{"arch": "caformer", "num_experts": 8, "precondition_frequency": 10, "adamw_lr_other_params": 0.0027}
Rows from block 7, named by matrix and row number. Each number is 128 + 24 x the weight over its row's rms, rounded and kept within 0 to 255. All counts start at 0. Numbers have three digits each. After the name is the row's rms in percent of the matrix's.
# pw1: token mixer expand (model.blocks.7.mixer.pw1.weight, 192x96), inputs 48-95
pw1.0 114:116133102123127142098112120141113155152089111167131111162146124121108164130129111142151141087161136105078117158147141115106160168114107142118139
pw1.1 094:129116136166145107134124132097160194143107088144110103133130077102136149101185089170131105165148177152125133178123112146166136130100099125118161
pw1.2 104:115136096117106164108141146156096127112143091139116158104176112129129143169129114121153121125142132112137111112140162080128111111104182123080136
pw1.3 090:140108103097138067093143108136112128078105121151133161155090115128120117161116122166080097128120102126087158068141121131143161150109136124136144
pw1.4 085:124147119096128141131098119098154120128126181130114127157116103111121141151115139155167109158123084147112130126182123127129165118143129148115111
pw1.5 094:148098108150096163138138117130151133110125121110139101081093145098142133081109129100138186166108148112082085116105145122122104101114110130137127
pw1.6 074:100116147171141137127142129160132119160150104125088103089151112129142122103132114157134100115190138141143117154161113087120163183143165159128100
pw1.7 099:106113139123159148182101114108159072119126150139096118142076098114105131115154154121105119130175150109099093110147127132106169164097106128075150
pw1.8 101:098145122095083099125123129073110088136159077116132114127125108137116114116118124134135131161133106146108133143158123142143150179137103131155154
pw1.9 108:128139111105105133107154149145136135167126188132149144157108177107117129138113099164117123085125164131157141151173141123139187099120138087137113
pw1.10 092:107165126110112127164127119110135156157179072112176150194139107114085084117137121163111133133126111108150167148110099119124132131085124159139093
pw1.11 096:168108123109104115114120170165126075113155120096107155123127194150186121100118086135112144159133137138120122127112110140146074083149147140139144
pw1.12 128:134138149105170108134099131121134123132128170135101088123118153144127156115120080113135119124154113149145147142122106131100142109113092110126145
pw1.13 093:082173126129078151138122134116157135087137119103090100125122168184143148151097110116151105117110097144093146155097094119121130149182119137129100
pw1.14 135:156100144114171101149130103142140139102150105115125109151132127125079117155110125136086142144065114087097147190129093158136105140101147117128129
pw1.15 097:072125152109148133098111130175111144144133122122135156086135151156164137087115151071133135107107126108157064142118123130142136116134106117140122
pw1.16 120:126126117103128136115105113149140126151129144131131151076102161108119131157097137185121150162141093119110112118152131140125118127123133123145098
pw1.17 094:174145133083145104132103132107126136097102173137126106114104139118105158140093142131132137092120109143167130099137127141147085101106142179141147
pw1.18 098:167130081151147108136105144163137148142127161155132153172113071161138126160088107110103167119136120119111150145110144113085113136171140098148176
pw1.19 101:107134119148136135180127099110156144128138123129144114167096175059132100114157186145104127134137097119146115114153134106093179112091070111117157
pw1.20 105:145166123163129117155139108165107115104098144125079093137126113134102088172135128123076114110128169164133150140123089102093134127146123151128107
pw1.21 125:140141133136150133162081099128119140132069117146120149130139133152143113137160117111076105151186116162108134153166137152134133134102134116115119
pw1.22 123:152117143142133114145107131160113125113123114172105179143103156068153066165148152113105122111126104112141127141136164129118127129143116130141128
pw1.23 096:173133127117116114137175141149151140089139133147139134148092148102109148156098156131116084114143091114120153129149144128108172169099105108138162
pw1.24 101:144098158159111117109157097160177126078156116156105105114100089100145149116131130143089112097162095154137118139115114116087116075129114143139128
pw1.25 085:114157093129097127099116151147137147139150107152103135140114124144146172141125135118101094147131152115123160096116102110125174140125176116080105
pw1.26 120:155118162131124105097153114094117110163128157099108064160109069126121130137077143123104124141119104109138144184158110130101127111129149107124136
pw1.27 101:136139103139158117064146098107157080192143133137131097143192124146142106113121111161106120125101169143132126120146129115119115116111079117154130
pw1.28 105:160143145110106118110125131116107174103166129135161152118076163119115173126100102118086127160129127097133179111163166106099124172094115128155133
pw1.29 098:119145096149108154112104116133131105149124135160147155126065105122081152116127137163134124139128088175133135112132147151174129124134112149171143
pw1.30 112:133113143135160178111111105206110154131113086094148135088099114153127137077113137164152125164118130136120136108142099128125129130121112129121109
pw1.31 128:098097129152129125181147115102120130109087136115165104156191128128115087140105122129094176144098126104149126171163092127122098156140142069145155
pw1.32 103:125136108137101135170126159155121121099175114130133148141111157099105132115102109150115098109149143116114144119138108124147139147121125125146151
pw1.33 118:165120167115098135106098141110122127142143114129135148082138160133146081145126126142100148128133141135163127117152141148120115091104126153116144
pw1.34 104:145113128112151171116119131168091113137125141088136202172118126183112129103148134140154119133084094127148129109163081119159124115112108147119085
pw1.35 097:136140139167096134110096100097131122160147108115141146182121128109127117126104122139159099171100119138129118156156128144083124102074152093138103
pw1.36 093:136159155125083141153089116127110109084121147147113098120086142088127149148103161168145140128087120107155107122167088110135115143144112140164188
pw1.37 103:139100121114138111137155157093142107172105116125156132135144104144106107117156117153107077145169090140147122197101128096148119122089104099091113
pw1.38 095:063074133108116149135148140118108140142147126128133117159168161139118143119135110119099145171058087098151107144120137089129116131103119150111139
pw1.39 091:130189103135150129123127096115135161112111132117137117138168139114168160120121128101119141108143191144129177165142123114131166143104137117135143
pw1.40 157:136136117150110125125124128136149117161154092114122134111178113092113171119073061116097124159117128094109154127136166104075130103174155140142154
pw1.41 086:098122123093115121125152118121117125109118098115128130144120113172138101100155146096112079133146100106088116155127091066095160093121172159138106
pw1.42 089:112082141140140149138118158135119127169094112130108138139110131117153133146056109095129111150118095103086136123147140141063133141188114138104146
pw1.43 080:160142094131122108109167103100120110192121135111104104110110109083119134145175126145117127091136154140106117156114120143160152104135126148127072
pw1.44 101:124096076141140136091113114174116102116148108106110190168168107141105104151115150113153102114137158159154115106142100141144111168132100099110134
pw1.45 077:131117134105095162133134117136133111156097159118137190118136124133139117090114149091133145140156089160120109115135120117109070095107137164099147
pw1.46 104:114085082098111115152072151123122131107100134169126112099130104139163096139131132130136115142143142113106101097090098100105116142149143083157153
pw1.47 101:101133104165127143112117142092159093147146121146104108078120113140101145149112140180090142122109155116142162107156083117135133126112101114131132
pw1.48 100:154128159142108115105138170110122149164111138127124130167125136145157143140116134137135106133070083107174091179148148107130150138086132132151086
pw1.49 116:153158161135110152140130104160125091126105154121122136111117116136123122080142094063160120103107108116136121115161126108090111169126171137185112
pw1.50 093:110140144143127126110106088125123154085127123168130102117102092085111124107074174152117131148095126100153129096106162113122106178148102147143097
pw1.51 082:179150090124120151114134129108110151128084150092160088147097090116122156154123125113155176114104143128133150132174140125112141147152149128145150
pw1.52 103:129109080108124109104166123111093131154142107102096132109108133149147164127104111127139145117158117120143133177120090176109109130110107162107152
pw1.53 089:176096144135155143145162123153088107128104123117169128130118140136130102118121103142144060147150112132078137102136141135106112112101102125106136
pw1.54 102:110149131116151130132125116139125147137151078161105129157159105075116151174117126157149114084154108118167169152117134118134097117126102132115136
pw1.55 079:116126133128128136103110100149145106121129124139125108116151131125144146161153143128115173121127116075163165091132114173140174153135095062123129
pw1.56 113:112133141156081149143096130101142091134139139109136124140140182121089136156168078127099101120086116076122150145076091086141137112116106107156138
pw1.57 102:105126128165088142139103125185154118114146125137136127143136098117132108141114113129167111131112104103154082106104154118134108141129130166116100
pw1.58 114:158085141120112103112105175149123089144183073123150078095124129084160168115120121121091130160120132145146125143169099136108127100142085166156196
pw1.59 102:105053089100157137150085141116114123141121108139110121148109143116091110106079113128132153115146096130114108148134101113112133120092114135102143
pw1.60 116:115107114126102183111108150084125145135185125141133081127146158142108159110120131119132094069096110119145123127143085154134127103136118146095130
pw1.61 094:150090143109104094099134173122092115103129149139148126098127151128165123134093100121119109148139135077159142094143121160138146159073102091153114
pw1.62 104:164124095137127078130124083117107114098076141162173132162079158137131118129122120100110104106137145141136127124159152129123101117138103158128154
pw1.63 100:140158098128113139120084174102173102145129104149146110133117158125118083107114147122097143198181131127119145121134089098142153092116140174144112
pw1.64 107:126111147116107072165124081180165117155107138139093082125106125147107076095149157120094152118133134158114105149139105095133154121095117089095158
pw1.65 093:140111144123157113128156139116126126163145176118154151142149155163129105111115128109138100165111133155097125185111151114151110149092113094135130
pw1.66 085:092105131124125132079139081139133113141113155142104098128117122096148096109152139127149103108143173110169093112125074130162096129142157128175099
pw1.67 098:125152093182136123133155107074141132161131142162124121140124095124137142144106096129116111128115099124129175135116140108122142174129150137073098
pw1.68 085:152145136103126159143136159110086119142158110107138101099144141162174101133082067144163164143147118113155125104096122099111126178169125126123130
pw1.69 092:135123144114140181080135082114100171139192166159113108172135126126130155121128106139141120097096132164101118127107168109142145167094124098143114
pw1.70 086:141136143097095118147114071073109126148097120118157142117100116113163097126091129099107138133116118143146118120144104129170155147157118149086150
pw1.71 095:142152175127160157135130161116156148165135124177104162120110106129134104092131116082143125149131120125157098127148141113175132137148107089151097
pw1.72 099:160077116097140102117138122146165143105134152105125166134113118121142076146194095121136124105147117119159107131149133101160136150149154108090110
pw1.73 096:136126122156119152146158117164151120100164090136149129142140110166120107141101127081138134128111144118175136118097130121115140139127079114108134
pw1.74 097:154145089151108108091148118151094084156110146150156141162071119151092110181128142176148150103128150099123142111150112116153079117145126114142159
pw1.75 079:127058121113111131143147137196179115113101153145143130170111132075155110131144108144145180109152149115135169100158151139135099127125166145130085
pw1.76 092:110116145115118147130133128143121145147126140146171106129099140142175100128130146152129102128140134159142155135094178093103113182073118145149118
pw1.77 087:140103120120121121162132147145092136096180121071118127172113118113117137108136111087165110120055107132117120116150118153124098154138105123074132
pw1.78 097:122113122144125146095141174095177160160141102137130092136115119111117107124135126143109139100114115130156184135128083135100155115141100152146124
pw1.79 090:113145127147179131068155185152171129122111110128097152141140144121181152096152158105104162119138142151117162137126152102155156149109137133139141
pw1.80 090:133113148128123159086139069161115125170098150112149144129115114104140166123161099133112150096072131110127091152166146117164112155095137135115108
pw1.81 099:081147153151093117111098139114112122142092113125090119114128135133162108143104104139131183118164103106134141109116096140116118195137101145099134
pw1.82 122:115111164163087132128141126161131124111137083136131109118145099098114118107183160162121128122149122152185163119119121132109111095129075098144091
pw1.83 109:139132110088139123139151121115114174142160147141141090153125157121125116139128121100130088148123125150087150108075108173131099122103102111095158
pw1.84 092:139124121136197114124127116137118109140171142111176148170121117164211082100140134112102157128130127121110132112096123112151147154125155097125134
pw1.85 085:105133135100128127082118123126085104109164123136112172158099104173152131135150142118100129135129107167160134111148122104138136179147144138108137
pw1.86 099:133160129167109135124131151151213111129128101124106122148091150099145145127116148168104099157118123122150144102146125106120160072115090133142109
pw1.87 090:107080165095116086131150128128140138127155151106118100139104084132133177115062132099148113122178143101179135139135112118114111127096140103126081
pw1.88 125:140184129114111148116142127095158114149091154129077114084121137114130107125104109103076121166122150108142140181144127147142146136125138155145156
pw1.89 101:161149125110124171118117103128157159108089141166114131114143127129186079128112131154143128142129115137160145179119133153103143133111089122143134
pw1.90 104:153125143189172153081100109131140131140092146151119119128135117115117124125143091179159174120138128124151131114117142098107061104153126112107137
pw1.91 094:129111153145140155088171117130116176143114128140178130158121132108108134133173146106136119103099135070124109166162132145135166132092098131122140
pw1.92 090:125136143089118131131142109153158114145157150125105144133085147137136120130111132162128128144088095156191108163137128104059141148066112095144123
pw1.93 114:129159118177119155133136171143157141114185100122118114070135110147119069103134106171153106135125132143121124156115117114126110082137106131117157
pw1.94 095:176101113123135131151148097071153089167144182148133136157114125077132142136110140163163139142158114122114105116123101118141146102103127139139123
pw1.95 103:132107135171115193116106154120176159127091122133133128128138134138113104120152112146121119119101065145147101148138106139139118109110106145109149
pw1.96 092:132138145100099124122090132136122137094103097118116080119118134114107084095157144157096149118120123102145146143149135114145072133152112156095151
pw1.97 091:134149112089113111145169177118146103121153101101119128167135111125120141128123137096118124129133106158126166174118170080099149138135110087129120
pw1.98 095:161152112113129141117089113127119124135140137123135126077148140150103145114143136126101095128094125117139122194142075091086125160134105167151151
pw1.99 091:165127150136116129163134143105124081171124136106160127089130119143109163078103087128145126114120137064139140104188114142123101119129122134097150
pw1.100 105:119093121163095119159160147126139148151163136092154132117126110080154085123144176151148152152107072106142134127157106113144131097172124087099109
pw1.101 091:133157125093111111143098146099143084145119076133104149169115102109090161093165155098132093146124123129153130099162108132145083113162112142121143
pw1.102 099:180199137089132121142137130122120105165149148119193112152116114142118106135116130165110123135107144145142156101111135119127102147131157062125088
pw1.103 095:081148160116118115106126066097182098117138117115088102099142102097131148092094115140146147127099168093141119111102138106108100113135106117146132
pw1.104 087:146129125172145121135084131118144132092072111141138176134122123130151100157145099140085099113166107151112146135163118117160154062113127130142118
pw1.105 095:090133093107133174133162144171104129161121130107144148146111147115129152141110115172158112086121124120090140120144123121127123137071110164158114
pw1.106 106:157145089130132104154096119144151117155147103129104120152095074115173116130109121109115128131113099141126118102113158135104072133136147104078109
pw1.107 092:145139127144136136142124148120108070107152157158135116142081127150165099135090188149109140108114072147131152101133105124140109129104148142124107
pw1.108 092:115126183152123138127132118108118106113135115095078156124104150157135112136124140159112095146137170132127119105119120160099144080126130136087149
pw1.109 102:166151091087126141113100142144127117134126131140143154157120134139131116112135112120083152136108122176130106102106115097128050154159131147114176
pw1.110 112:106134131133111125083140127137142104175122124162125104154121119142175146154124108100130132109119087126122122128163146152136122127147079137140111
pw1.111 085:090119132151166085121088118143154162154132090146135146137090124158137147144134124131076106068154108125110143148160129128092176106129108145165125
pw1.112 127:107148099106150117157087088155097177137125135160125126148142176100137115150109134176138108185136127131111134133136127094134114135054098127129157
pw1.113 100:115113124128089130156106120129172124139138102166157104113139163100116122104130105148068140136181124142117127157129148148102131119171149163110094
pw1.114 106:109138180130136141139071064149109170133139159125118109124142121115131105129116199128150162117120142137166086123131109117153112120144105126149122
pw1.115 114:125101120112138117119099105143111151160133144134168109095086130123092127141140135145098113122130100128161112107143120137177097114167150149147098
pw1.116 103:126140107114087143087090114076169093122125110163123082117104144095139119137128108149094139128124114094134127151173100132150175134123111132146133
pw1.117 100:136110110096116137131130147087187118119151186145145160164135129122148079145105113126114161150104115182106163151105150174115126111128145143097118
pw1.118 094:158098159116136127122149143155124118145106162130107066152121105141135130146114156124108151161111118114130117148127071172092122135123155122059105
pw1.119 108:107137139127183154101126134111151130169123146122108113148118183172151094148092132117101147141109130119120071127120121140150118085133133128107101
pw1.120 106:131132129080114124133153161151151153145189094069130160150137150154106123104098110104093159107168105147125129181112123167129118094105127119125108
pw1.121 088:126163126169164128161115131150097110164080131126137157146155145146136115147095140146175126093104164126102122128149125119141099135094140158107090
pw1.122 076:145091140108090125141131151089136137095112122126169123137103144168109138147096146098122132127116115141118104051109126110093124141153130150089132
pw1.123 091:152118118203150136119102151125140128117152143116129158152167145117167083119155134153143134099139032145137142134138142115115181133128125081101117
pw1.124 087:110100106128163113124125133119119164198178102119130109147121092127086124135154172120123130105117138072156121161111155135094149108119171109132117
pw1.125 084:126125088117156151141143147135149083162119122184151180124137100152142125164157095132106086103134133085119137110134082156103137071121128169154127
pw1.126 084:123115136142157184078109113133071134094080117146152112086105148108166129097104126146146133123096105098166080149129082148133144149115105133120121
pw1.127 084:134150096077133127174159110083106171110140132136103113135140113118099125093134164126163135144079126118139132137096157131161125126118126073129114
pw1.128 100:162135095093087128092120119120125121171165115158080141104135131145115074100077114137099112145118124140092148159163133105137147112170132130166125
pw1.129 129:166167132153079105160111100095124123187137116091135136146107147157189126134145122135128115114086135099124151098109131105122103129115185091109137
pw1.130 104:145076102141110109125131155156088112138145129108172163155114100169097104142137115111145114149107121105174142146097140124156088144131116126092131
pw1.131 112:122141137091104172110079140110159151144152084129116095151103156098109126131154105118132178074110124063128142128129129136129150137145105143082155
pw1.132 090:128142123134125154105131145165141156135131124176108105126148094139128164085132112123122130090150117161135112157117130118120159108151113140068151
pw1.133 091:109193166150117129141133102106124118133123124115121111105120119091168131119108115120151112142131112131124120125127161142131127137153102151110134
pw1.134 084:124130145095151134150159150140129133155131131129112118156112112105133100105125147116095105123156118172112121119161088147123134075126123124179132
pw1.135 092:144138117149149124127149085101132124191116143136180117155139120126148116103123142080115155139069117139137165127116090133136121132119130158106149
pw1.136 099:123148133088159109123106168130132098113142090151116085143113099085151149144134143155144143094177067141151141124166112101150149092104091146155112
pw1.137 122:159104105156160108151118151189116117117157105132129164151143075093116148161115127124095105114155111149153131144111124099108143088159096145116144
pw1.138 104:132084138116128135142120119124098139124116134116115174137101110164135142090110128135106135135124122115154146126120148090140150122128144081142110
pw1.139 107:124122105097114163108131138159141169143135155117101138135124127106108117152097128078137184129129140173101143129126124085154103110130092204148148
pw1.140 095:147123109196125112101120121156132179093119152122128131158136123114145112154143150124102139127154074122062108143105174116122153080147136111118101
pw1.141 075:135122119115114123108134098151130122098110134168137126148123074170122135132182107161091169126159128144155122091165142138108124135141140196145157
pw1.142 106:135146108104075152133146163183121118180078119162120066150143143117117129123069165108111136126115124120126136140170138175098137121102142147101116
pw1.143 093:141136150129154129102202102113130176133124131154180152125140106092166079109169073105123119117128121131167112147118164104148139116148144128147151
pw1.144 080:120083098140149111089168104075120136138105102155145132104104115150154097134098138155103115151129146111125140164090133128128132123127159149110103
pw1.145 118:178092120117146127196106099101135159137161130110110115131140141120133123131139121137136134116146113153152136113132137110103132156099101099134146
pw1.146 102:126143089135139197093116132123176112123105119137155111158140121136098127182076109108125157158155060161136092119124128135095135111094107111149119
pw1.147 084:126149109098137104136101141122101120110145139157144104079103144110063114134129165135158137116129118095115088099133139095111120099106118138135150
pw1.148 090:093123165116155150100118122142104127142146119130167099121153109117120157123136131074153149140132115080102124164156132130128159143142124133078145
pw1.149 083:125108118149071128134129156143150145119142093146109122098137134104149133149126107147149198138120170186118077164118141122113128115157103107138128
pw1.150 112:090116109163143166106083108097161142152169075131099079102119147136115124111145144127093112084126097142134132131127122139136152114129134164148117
pw1.151 118:146122142142184143091115179142139094121095163135134146151101088122152100137115138124136139165120113132160132128119139136134130131108124131110110
pw1.152 092:124073123125108113101113117110166084099087101077158109127126120162113120170164138143105152122141091145097101159113118114109111148099105083125099
pw1.153 097:110172142090120098105097119096128145149142120146128117157114091127140114104091150153130134119123082146150180156096124115157169144100084155118140
pw1.154 084:122107113130154097121118150142118139119129128125115136145130166139158146098059101131147123126137114108094153174134133160105159127146124119133099
pw1.155 091:126122098090132155150146083104127133104133147114125152125088121108138102133151137151124101148122133128151081126136119177130088131094134114131114
pw1.156 089:149129130200112147145163142151135085107106146180125123097143178082151142118147133125124138132133123103113138180125144084107136156133115176163137
pw1.157 091:155094132111133079116116097158120107106126105093159139138109107126126113119101107157144106150118110139138171120116103160167153146108134133120174
pw1.158 093:171125109133134121139088140127114119142110093165169104156121095174122140091116114123097104148160131123171122145101164120101162070159109117113107
pw1.159 112:165101121090130157128116143144134116140092150139096137096106120179134107137110141127087115155140129161110144142124150128100094143139119127091130
pw1.160 090:122123139150138120105065152131102090105138136098140162132148138176111101163132122112115127169119123100144106155175119177141133126145139140132139
pw1.161 107:131119095143147119148136145103135126119135132101197130124120118149103120150122117173097141089123106130163128140127107120098117132108095088122143
pw1.162 098:127118113138085104153103133132111130103158131128095173146160109092111168137131120159153144150106090164137166081142095094183098122125145151123135
pw1.163 106:143157114089101168164131124188151110148125121144125157124112081119126100121118134097153126089098098103140167139152113101134150138128133132122103
pw1.164 094:122135135124118168102096167128091139099113162145121141133117134130097146124133148128165112143105160119126129138175127121133108126159101167161108
pw1.165 094:123102119131137125109114142126067118181087166124095148120136125154123132145124122134116114125104094094142088143104139110151100116109134096152132
pw1.166 090:128182194123139149124078158157071127124106155127121127144117118122168104105067135113156135156136137128108109095190123113099127144147139141122113
pw1.167 130:086180125087126142137149166121132133169081111136105131136136140160147077144144137125062104124171141101096137124085098092145118107145117108099108
pw1.168 102:129166120160143085153152139161129131118122120156134122123154115154151152126141139158106132112167126160158135147104088100135121165095091140144118
pw1.169 115:093067091143142088113098127127124167177167116140122098146078104149103109145102139131116126108127131132097139133132135101167099135152093161111166
pw1.170 079:132129099104145087125120155108128131144139068099157114172122119155147136154134145081175167122104128112126148123142101112133122114133141131085138
pw1.171 091:130146112110145095124076147111109152135042128140102129145147104140149117166112157122092127163153133114159111119130093127149139103173095124139119
pw1.172 084:141113143115159153105153118145121160143103138128146120141154159150104150145120118139125091121078147088110139133157132162120106151118175151139149
pw1.173 131:141075131101129121144136130158138112129107122159105146175091046114152113164133107103121126113143148140154153143122120135169075125099144145155139
pw1.174 081:097097139125135142148125182101138099109124135120129098089128149153142154119112113159123097117173107160109141139076117120104121130142145099143099
pw1.175 099:171112075082122098154114101151138113138137143170115114109130176114102115167138135095165155101148127120133089134093116117174105125099094138117167
pw1.176 086:104123099145104134115117182112150107106131103098151109141171118105080086103154089112110103132096089143144105148154131078112106136101135138118074
pw1.177 101:118130152116158186121151093131141134162125164127132132080126118125108118126108151118130104143131132111157164137147132167161155171141102118133085
pw1.178 091:134120129125138160107165092115128087173118131118187098135130127110123143108173114117119089141104152121145092163101180116148106138123101119080125
pw1.179 114:124085104153133114122118149147141095137157095118135116129106118125149128119105111136119092084141093089096134131151124118104165151079098077110081
pw1.180 098:099108080156142120156145144122134143100098145152162122096097086180123135114152075101148156181137118117138097109137109108139095118075128119146110
pw1.181 104:067110106090105139113146098130120113125145128139091119188128120111132117144125140102096114089131140141097092091149129134118052170140123102146150
pw1.182 106:109142104122116105106142147160143171146133162165103117056156161130119136058123185089098139152096118114158129148087124112109096144121136132114118
pw1.183 106:096124173135146137106094141131102206177101150145137122120156153128136111134131133115136141138159123100141088174123132119153105140120134168140130
pw1.184 107:121131139141138137128109115111115129141109153180147132188105147088118083142102150154123054143161080135114106075136150086090121113104112117114133
pw1.185 086:126113153146137107129114128122139120130161066138123078149158129121145118102144157167139132110148118164126159123135090126084159124125101110165091
pw1.186 104:093177114130139129105125148092174117146110152128136146143117151113117139126125121153109147160156090134147140121136136111169172118124130152138085
pw1.187 110:140133168125175149108101116154175132127102117138121130113116139108141128118114119105104165137105148097150067163130159110143143137142155144157140
pw1.188 100:113128074111128120136131146127095156170151114096115134145130094163102078146153090105128142113117138116118140156116106116152127089116105154107120
pw1.189 093:159125097121151095108137098164097133142147134170140129117093107135124137089150176178118127134107094138191152124110131104093127155134140108110117
pw1.190 112:153094113108119110154111132153112174153167141098114122145174163144100104102145123106144155116129101130155147082113146112125123148125134100136066
pw1.191 103:144104113144156086065120102156126149136160126155138101133141150125093134150130110132171166125154147161121106115182103133141150118140150130140111